python train.py --arch="shufflenet_v2" --horizontal_flip=true --norm="batchnorm" --stem="deep" --widths=[160, 240, 352, 528]
Rows from block 12 of a small multi-label image tagger, named by matrix and row number. Rows with one number belong to one channel. Each number is 128 + 32 x the weight over its row's rms, rounded and kept within 0 to 255. All counts start at 0. Numbers have three digits each.
After each channel's rows are labels from the 100 images, of 14848, where the channel reaches its highest value: "strongest on" is what is common among them. Only what is clearly more common there than usual is listed. The data: pictures of board games with random positions, seen at a slant. In brackets: how many of the 100.
# p10: first pointwise conv (model.blocks.12.p1.0.weight, 264x352x1x1), inputs 204-254
# p20: second pointwise conv (model.blocks.12.p2.0.weight, 264x264x1x1, transposed), outputs 212-263

p10.19:143111071147203142156140163121113125184097191136110102110086124084061122182123129149152092108185125078150136171169107173100139143094186136174121082129141
p20.19:115138165152146165170111149179151125155084166088146105220148126169074081149179081122212128080095143172109105089191154098113145205076141135155132063065127126
strongest on: nearly full (87); stones on a line grid (77)

p10.247:155076113104152092103134123116137114160093104155046132121146088117173151197139152101137067050098106134138089115084074090104136151103104094146059152134113
p20.247:119150147205090071119118031150080110090138171113122185153052109090065107153100143125094123098127158134117135151086146133109055169083079078165121188184112136
strongest on: nearly empty (85); discs on a green board (41)

p10.76:182075173108041145153090150171179146122053178144112108109152071082128163156118135095189139080077128162135114119119135158099186066133075086157154088142135
p20.76:165118122127087107233133095140145129114132089089135144112121112106167139170110137131109150158166122171091139113175046153088163202079105106100196094074112151
strongest on: nearly full (95); discs in an upright rack (37); digit grid (36)

p10.101:134130101140026054130086170091170134188138115153031107196144183128170078139127165073134130117150164126143108122150160114130078113191153085143066138063096
p20.101:111171126094174132181151071068161042139132103134086145096120160138240129162133095154191112166060122136126168171142114108115131072138093155169077154128151191
strongest on: discs in an upright rack (92); first side has more (84); half full (64)

p10.102:140178127148149118141118120130110149161134132115082164104131113083118153097120152156112142179083100160106108074159099125096091155158144135103155114118060
p20.102:109119179068122083120062145124075087131188103100146092199109150155209117197139158158172125073142141106118158095102134143144126139139155109132102185117203116
strongest on: nearly full (96); second side has more (81); discs on a green board (36)

p10.185:155071117122066080075088111135090052141112166110160145159143070145103129062104111169057144112136151135130111101132161134096101156108115111138130139129143
p20.185:109124095147132110113162152074165159110095155118121119134140131101112195118110087132167116134171097158167111145134170114200108152175132184072133093157107145
strongest on: second side has more (87); discs in an upright rack (51)

p10.107:152099075152155093146133095136143135093140132151140130177095061146169121140165086120130097136110107129126153148124098115126106080182125114131142099138103
p20.107:134138101106114119165165142137091160165159133164118158133172109052143022121091111084137153112099102097183118080118143202121115117127126192188148125152053209
strongest on: digit grid (90); nearly full (90); first side has more (69)

p10.56:138086177088126100146132042107140103098192095130096103160111090154057121116205093158137112081099123175107090053125149143099130133144130128150130075121127
p20.56:175131153125106051138182127117069138123119131120150181104115100164113132092132119113165197140157148186147082091107089087165078140135118106137195146061130135
strongest on: half full (68); draughts (67)

p10.85:138163138140125134132104172148128166158098109089130094139111081113073147125156094163169212140135193121094159143124076137149090142183177092145125129109107
p20.85:108110218130119137094169148120100092183119103142130148168107040125081123167059142130094136096134153142146128131136120099122101094118117164086121164138153065
strongest on: digit grid (99); nearly full (88)

p10.65:129165172107116102128064122105123105170080115103156101089129121140107073166125092063099147115129075122059129120117170144139159107132113158103129103106132
p20.65:122101148140059087134108160051049108150099177068133121105082147168153072103114119117113101110124119128060194106115191165115088111136126089111092161101185161
strongest on: second side has more (98); nearly full (86)

p10.257:141087076141057096103153135124138095129143137173129130130164087154107114151072134142105130091144124111169119203175115124137088103132091143149122153126153
p20.257:149145089050141094110082103119174165116144103139149118193172107085153081111192108119101154119131156067102170133119110191109160102114105169129085161217150137
strongest on: discs on a green board (39); digit grid (38)

p10.138:128099088136152142121143096125126136124143134126185155171166195088227128168133125094108121114137122091089069146133064134100114108137112140196105118125149
p20.138:146074109114127133093161115102136177129134151141106164118114149100111142140178059132109087114138183165127065129089132082140123125149088163129133105111175091
strongest on: nearly empty (75); noughts and crosses (48)

p10.237:095118123126079132156115109177125104160139172148117138119147133138092155068120116082077137143130149067111124112088132146175103092118121094160159223150101
p20.237:092097135115142130125136106119113097192079139127111122084116173060137099119145064121184102131116136130121090120094040172115128081157221135181185118087142172
strongest on: digit grid (54)

p10.112:169091143151126136112101096101104140153082084116042132071180147079101106123110060139114205154117114092152075196097153145126106070128096137178083092095149
p20.112:145104160134099182091165182147148162079059168127135180131109164098145099199095100162113146167046061146151112113117115092121136165097112123123133193143189168
strongest on: stones on a line grid (69)

p10.71:187199145098112161118175172126111103169147147143114161161142086148148066112136187123106145071163136167087140068171118102091133145117150084231193075149121
p20.71:078119159112148122114118114162099143118078139102108083130118135098159113128110153111058124138115180157099113104099131090085112082119139134110151105117114203
strongest on: first side has more (100); stones on a line grid (54)

p10.231:149146117126138096131113108147111137096110097120114093104106168096063141145150113114175127143126132158150075147122151090118097134128139150126109051116101
p20.231:110140180143106145145123088180149114126192177104175207130110104146115125123187151154162102127115088159051163040079175102149076099153105137219172119165148099
strongest on: discs in an upright rack (46)

p10.69:113127137119108134110150103133126157128122123209119107224103167023060106139116152127210110075154122147118091202176121082116098107145125151044087095136143
p20.69:109131124074122117115102095069199142136106153146124137103151171080152119085203123113159140086142146072102168170204128109165112093110177132129158157172147145
strongest on: nearly full (99); second side has more (85); discs on a green board (51)

p10.116:171140155123132125146091107164155097103130204122181131188066153123251060077165076079088102132136148144100119141132092100096137114116065109095147185141109
p20.116:141117131095076142125119152045142140094173161109175128134116130100053152132171121122104158087161079156160079133137096095142040079097163133105153085101124080
strongest on: nearly empty (61); digit grid (35)

p10.220:070131164157165113089147134099119119054138118126175163108125032147157161157094076113109128144128104145151127002179108167103129094112082120063141178080116
p20.220:135132194159111141133154067139128151125126107146155125159098105138084142144092146155124179146122114122108171090187090143122156117103120086116139117166144145
strongest on: draughts (100); first side has more (92); nearly full (90)

p10.178:084167130086147141123142141124073142200118105137139142113168118128099123124080101131070085112156083221141129186152128167137076198092142161164134042136127
p20.178:186128028196178096117157124144067102093122089150127117074125130132108118100095123112153098186126133144167152084132084107160131095147138118147091170111098117
strongest on: discs in an upright rack (75)

p10.8:145099101155152143105107154112169097118111083118135117092137025148084157147107121115134128171170117168140145131132136152124158136128091131132123175149131
p20.8:230055095128152150084177147128080115109181142093149126092109074168146143136090103147167124114153185151150082117136107176074122128083164144133148126117127123
strongest on: first side has more (90); stones on a line grid (41); discs in an upright rack (37)

p10.22:141086151097132123163116066128141131138114109116147098117161102186101112180130191067136121124121094112103139149098111140158144112168127124162108079135139
p20.22:107156111105112173104080084132183135137146143161150114128148078061123144133131131131050142162161162160100102080139089088133108129088075137145143158164159167
strongest on: stones on a line grid (43)

p10.245:128100140146070209119180183068122101090147135118113163099079132114125158139106171125113149145157094143143142139141111157115142093123135131136157124123169
p20.245:148113143101118083118112150186091133107109089129134147130153110160116119129122100157156141099137066108107201141128161112099154132140108160110090139111129081
strongest on: first side has more (99); discs in an upright rack (96)

p10.51:145177151145125131129158144089087103151092132091136129139109045150092199106156089102088118184120212180132113095127156130145093145140105131112103081146151
p20.51:164113141133104160149091153148058135154095153122119141120113128096110035196074095181152106086109046154113134098137145109119114000179108109171142161079060118
strongest on: first side has more (93); nearly full (87); discs in an upright rack (45)

p10.74:146117163172076134099109112118156146116137050098145112140137236163122154121123100133123153150148090107088161127139117151095080100177149188150158141128130
p20.74:145159084076193119136153067077138077111124173135113143156189171108114140111129091148091085170130096069072103122148098142056112113131105164133160126155147100
strongest on: second side has more (94); discs on a green board (45)

p10.21:091130179163116092115108164114101091118169145108163132084173129116067196198093135149089159128182142155159121142111153112139167092104143077180103070091123
p20.21:148118128090152136150111082127142163100114066093175106112128140145121094154126116118186145135151145110091188153155100139149094105141138094049213024102134137
strongest on: nearly full (67)

p10.192:106138158151172126102087104079112155123125108169164201127141100146143124066153066144147072126111061082180112166127093102109109106089086128137118073102070
p20.192:083168072076084150149138093131134126133124127095165159103151112062129133091191144074129121125109200106143115140155100090088124152112076211163112127177194132
strongest on: nearly full (95); draughts (42)

p10.67:154104105163112164132143137122162177105147140203137130122098106094108108118185098156125188162130125134141097000128115151131165167106170125138119074131146
p20.67:109101183101109141124169103146170125082096081127079191128134130127198152021121135169152100142066079090112138079131080053089115132088094128082169098148116135
strongest on: draughts (100); nearly empty (69)

p10.229:072177193158106159164129123106124066113121113139115185109126122124093176083129122122120132088103168096080095093167169154145102095120166132037113150102128
p20.229:102075150121163077171159132090065129064118138125062115175116061118114156144149123103037121089115187131140151057112144126107130144145151167156163132091112115
strongest on: first side has more (80); nearly full (63); stones on a line grid (43)

p10.254:083144156164044132148118132130107106125103122105096077114143101151121142125131118104208132152107123051121119255143161099136105082172173157143108126134125
p20.254:126117138093122052157056133143078086119126189130081148096097118140163104136101157085165169128125105110164119095103122190131140118082158132160132127112088132
strongest on: digit grid (83); nearly full (68)

p10.191:156124106089163108199074136062147143122149134092111094140129125133096103097136145102106157141165133204133149087102109127151157109096117116148167100112103
p20.191:141174081153157115187090098140117106119072136180151079137131132130137109144187147122061105150185172154167068100156060136089076169144115163098149085117069076
strongest on: nearly full (91); stones on a line grid (51)

p10.54:111161128145123175144159136136134090145085159118144108025114136058147148150164136153111136106083140139120111095088047137109129147106142150082098081148140
p20.54:119116161123111067183136133123106172181110132096184084141120111121130110151093161179154131094096166153080193153079179208030117088123099102102198133154068163
strongest on: first side has more (85); stones on a line grid (39); discs in an upright rack (35)

p10.36:086082066116097139099134123154172095113136138132077129159100084086134129167092079130159128120121157138104118096087147129122127125128210112168140082113064
p20.36:160084169130128150117130150211124130156127064157148132120122161157122122068145168151172141096145207071109059119041123103104146117034160160160082139170119139
strongest on: second side has more (98); nearly full (86); stones on a line grid (38)

p10.78:163130130117121147157158117115186168082131176159179088165146075093106108061142134118182087116115152122145093083142126149117144150117066105109172155106156
p20.78:104099177139105157125195090147132132114124125124141184137162114154110109102120083108131174126159129125145133073105127066114109116124139158122129114113136147
strongest on: draughts (94); second side has more (92); nearly full (70)

p10.39:115083166122065153135169147090131101116105096143101125116119196098128139069112138156094141097118149140087134208157149150120085126158125170130128083185156
p20.39:084133136140128067143167118132123118166143165109094131104117101149160109070145128106078204134149141118124127151105099117122094175168181117146178207130146092
strongest on: nearly full (90); first side has more (82); discs in an upright rack (45)

p10.131:146129103063108087139109129114186121170113120084204129126092115159127178211155142148127140131097148116123163167133094079119126161160134125134091137137128
p20.131:111127117143136162166120094144147089088112127127102154163127098090168171128137107110096131132113143074090103149111139042128145144158123153144125102128135109
strongest on: second side has more (94); nearly full (81); digit grid (43)

p10.98:086106172077069178145140127146164087055120110109122105104115126128078139110121126088120083093171113137133118113121092168228157129116128161142154131146097
p20.98:131116100153173092068137132137081125164128062136090135189148077206113072070165127108105100076129156135132151120128139099083212154139126121170096136156112132
strongest on: noughts and crosses (96); nearly empty (75)

p10.190:120097075164106117099113114113107106141117118135128101137151117101111127077151111125105172101093110129160117167111138080131125175195183101159096151149073
p20.190:093099101136104202102113137140118177153169079157131057106179099040097124149136099070113135173153152136140097173107087090153071135057225143115124071103095122
strongest on: nearly empty (78); draughts (39); discs in an upright rack (36)

p10.154:108198132124129097129164094133088128073170118115157112119105146152157134126081121169155168077122089078183134117091151084134199128119145153157130161109127
p20.154:119111151045153143143093108221097119160145127111149081144080115133110162216134140114170121119119178043090065106128122173194096124186129121114169130095168119
strongest on: nearly full (76); stones on a line grid (38)

p10.226:109128148160118152146105158108108132118098128111135126160163042148154127160093157198112118120088114072216148128064171180139161102137107115108077102193166
p20.226:131113160135124194079062135051141151156124169113115177095090115144102143107123055155125141132127186200137092104120121154064134119140133072162131144122165091
strongest on: first side has more (96); nearly full (86); stones on a line grid (63)

p10.52:173099132138104146138114194110121091148145170167208161151124152123181174128103138105119126181101081087184122079149114071123118083111131132079102160137169
p20.52:154147128105100080103164063159155177045078093079132144105133095140135076111156103147114096178184147136105145136150031165114228106107085150132113142148174110
strongest on: stones on a line grid (46)

p10.157:129102088170108161155145151152087148134112112170135142129075118112093129107111129142124123104147138175110086096155165131134195115117123093107104126210174
p20.157:159206097115128163155079155118145150159147119127129193202143094108112107228159167148109165114159172125126170128076201120092140191129160099057151074125151108
strongest on: nearly full (63)

p10.162:145198176103140144138100109136111123095089083134152128156100101153094185140105138119106056074128143119160138139156130102090136118138164101141145095114121
p20.162:123208087124069083154093133150131144107068138108097148145192142128104125124136077147116153170198121158106091165141123121034145117162130112140150142199099123
strongest on: nearly empty (69); discs on a green board (42)

p10.40:106101087097110153120144133134142164182155162105073173117135111135142125142126180133138103115156138100189159085104100127142119098109183115143127157103212
p20.40:095165087102149113082123106085189117099153201179109127117080149116068147080114170062148133179154203146167161102150125171136072107079082084109180112141131118
strongest on: digit grid (36)

p10.95:113108076112144165121123094106158162151166161159177148109143092162103130105154147166162110139098112149069130129092123134111170028148122128147084161116130
p20.95:089099142134160128176111094135152174129111115151107097105152115071137156138120057136167095130164113096153153141149072125136079144146145135109178114110141144
strongest on: second side has more (88); nearly empty (60); digit grid (45)

p10.174:195153158137146132161109141115137131134118176114138105164123176062164089141148107097085087165132128114156100125128177132143149096147155139131169123161142
p20.174:121123110136102144082105117169173093133090139143155120081079158125115122167100104051107142120168078101158115092154195121129172126131113138074119146134113110
strongest on: first side has more (94); discs on a green board (58)

p10.167:084132091165127172217090090147201141122131130165083118145106136085083115120068118085074094145077069142143157113112059124091125123158171175107119156192103
p20.167:102119140078138102101173120159105154109160225138146131178144137176160130153110163087137184103190101098109165103144131129154136203106140140125112110133114108
strongest on: nearly full (98); discs on a green board (51)

p10.50:154144153121203083113138176091138132071137200130160133151127111132105108178088205185082132136163105114167125137142083182152090154140139123097149134172084
p20.50:073186151050126130098091118145123108233137078150075231036095119085112096165117195130090141097111055133072143107097152102119143121084159126110151067087151134
strongest on: first side has more (70); nearly full (64); stones on a line grid (55)

p10.111:176116174148089096117116117099107185068131180124120066190126172109102122162139099130138134128145122111153127197155165143086142175153145156099143177160106
p20.111:159186180161142088149130106093123121115065146113141186157158137143103138116121104177116130161143116175106145137114140110083153120174115092133097105078137153
strongest on: noughts and crosses (52)

p10.137:121083128108069112122133147135145121115088124114130127060083153096178114147093118119097105119112091174113104110096135094133102100089159118110159108119119
p20.137:114134110178117103151118106140181199156118145110121121148115079091116126159085109118097167142129177112164142195142111150116156135168124204121098167157078144
strongest on: discs in an upright rack (58)

p10.134:147084193103098107077082060148108143117096117098089102097133137100059139144094120087172131042072116071146113092118156125093113139091099123131119105152111
p20.134:157195179121112173139138134147182120100126138176152092126095116110139106229111148123125149133118161137209092176091128105168140194115106117117131136082147104
strongest on: second side has more (81); nearly full (60); stones on a line grid (37)

p10.240:106125147137154132176077102136148089133115163110112133118107163150091080088104127115106155112139142091097113156136128082138134057074117107141149127162144
p20.240:167128194191139137167101147111094125104155171145067115096127149066116154095080135107110068070121072106147109106173109180222041086162101115164066074131158135
strongest on: discs on a green board (42)

p10.142:111120132119140124135113076156191154118113170151205143109130130115124120096134123143154165101160115054115123162109172130046174145141090054121148215145197
p20.142:133106121239216103110102151200145170118152107092130188097179118105090122177122026058078153178162092137163123116128130121122149131122068123097146169094150167
strongest on: first side has more (94); nearly full (82); stones on a line grid (49)

p10.211:186135117101142098148148152090134150096122070103122118119099103099171124126105136142102142132153177088090176125109099106120154171159099122096127153110185
p20.211:148075174094114091106135010104125105123144124089142127137151149122145110140139081142234127180210129154127094239132127117149096230141143080137089141198078133
strongest on: first side has more (95); stones on a line grid (56)

p10.256:056130166160131142124128161115087095154101087153142141126081091137171083149145157132068093124147141117080139035186094129140145127094152147169150156103143
p20.256:205138134072151184139103141169081036183134213183169110090128158132113134077037119208138086154132111114159100149123100157108175161095147171152094046169151176
strongest on: discs in an upright rack (46)

p10.202:131099106145127159092134074075133169165124124142158110094113114148134099124130129122127099123108144075144144145117215097153158145115107103119149119114088
p20.202:129067121104143155054174128095100159091165142154101196140079132143148150151156129149097107134148138160092072096117138102128110135156098155123226074083091089
strongest on: stones on a line grid (81); nearly empty (64)

p10.161:149139051117203134150103133114179084149126160118131143097129033122090100058112061131070162079077159143116109121162156121112144107140178061121152016122120
p20.161:137092172157128128120179118108146026106131149158083179088056176133179205091164117135043129132127151171110139094067047201155184129099128170095111108181091079
strongest on: nearly full (61); stones on a line grid (52)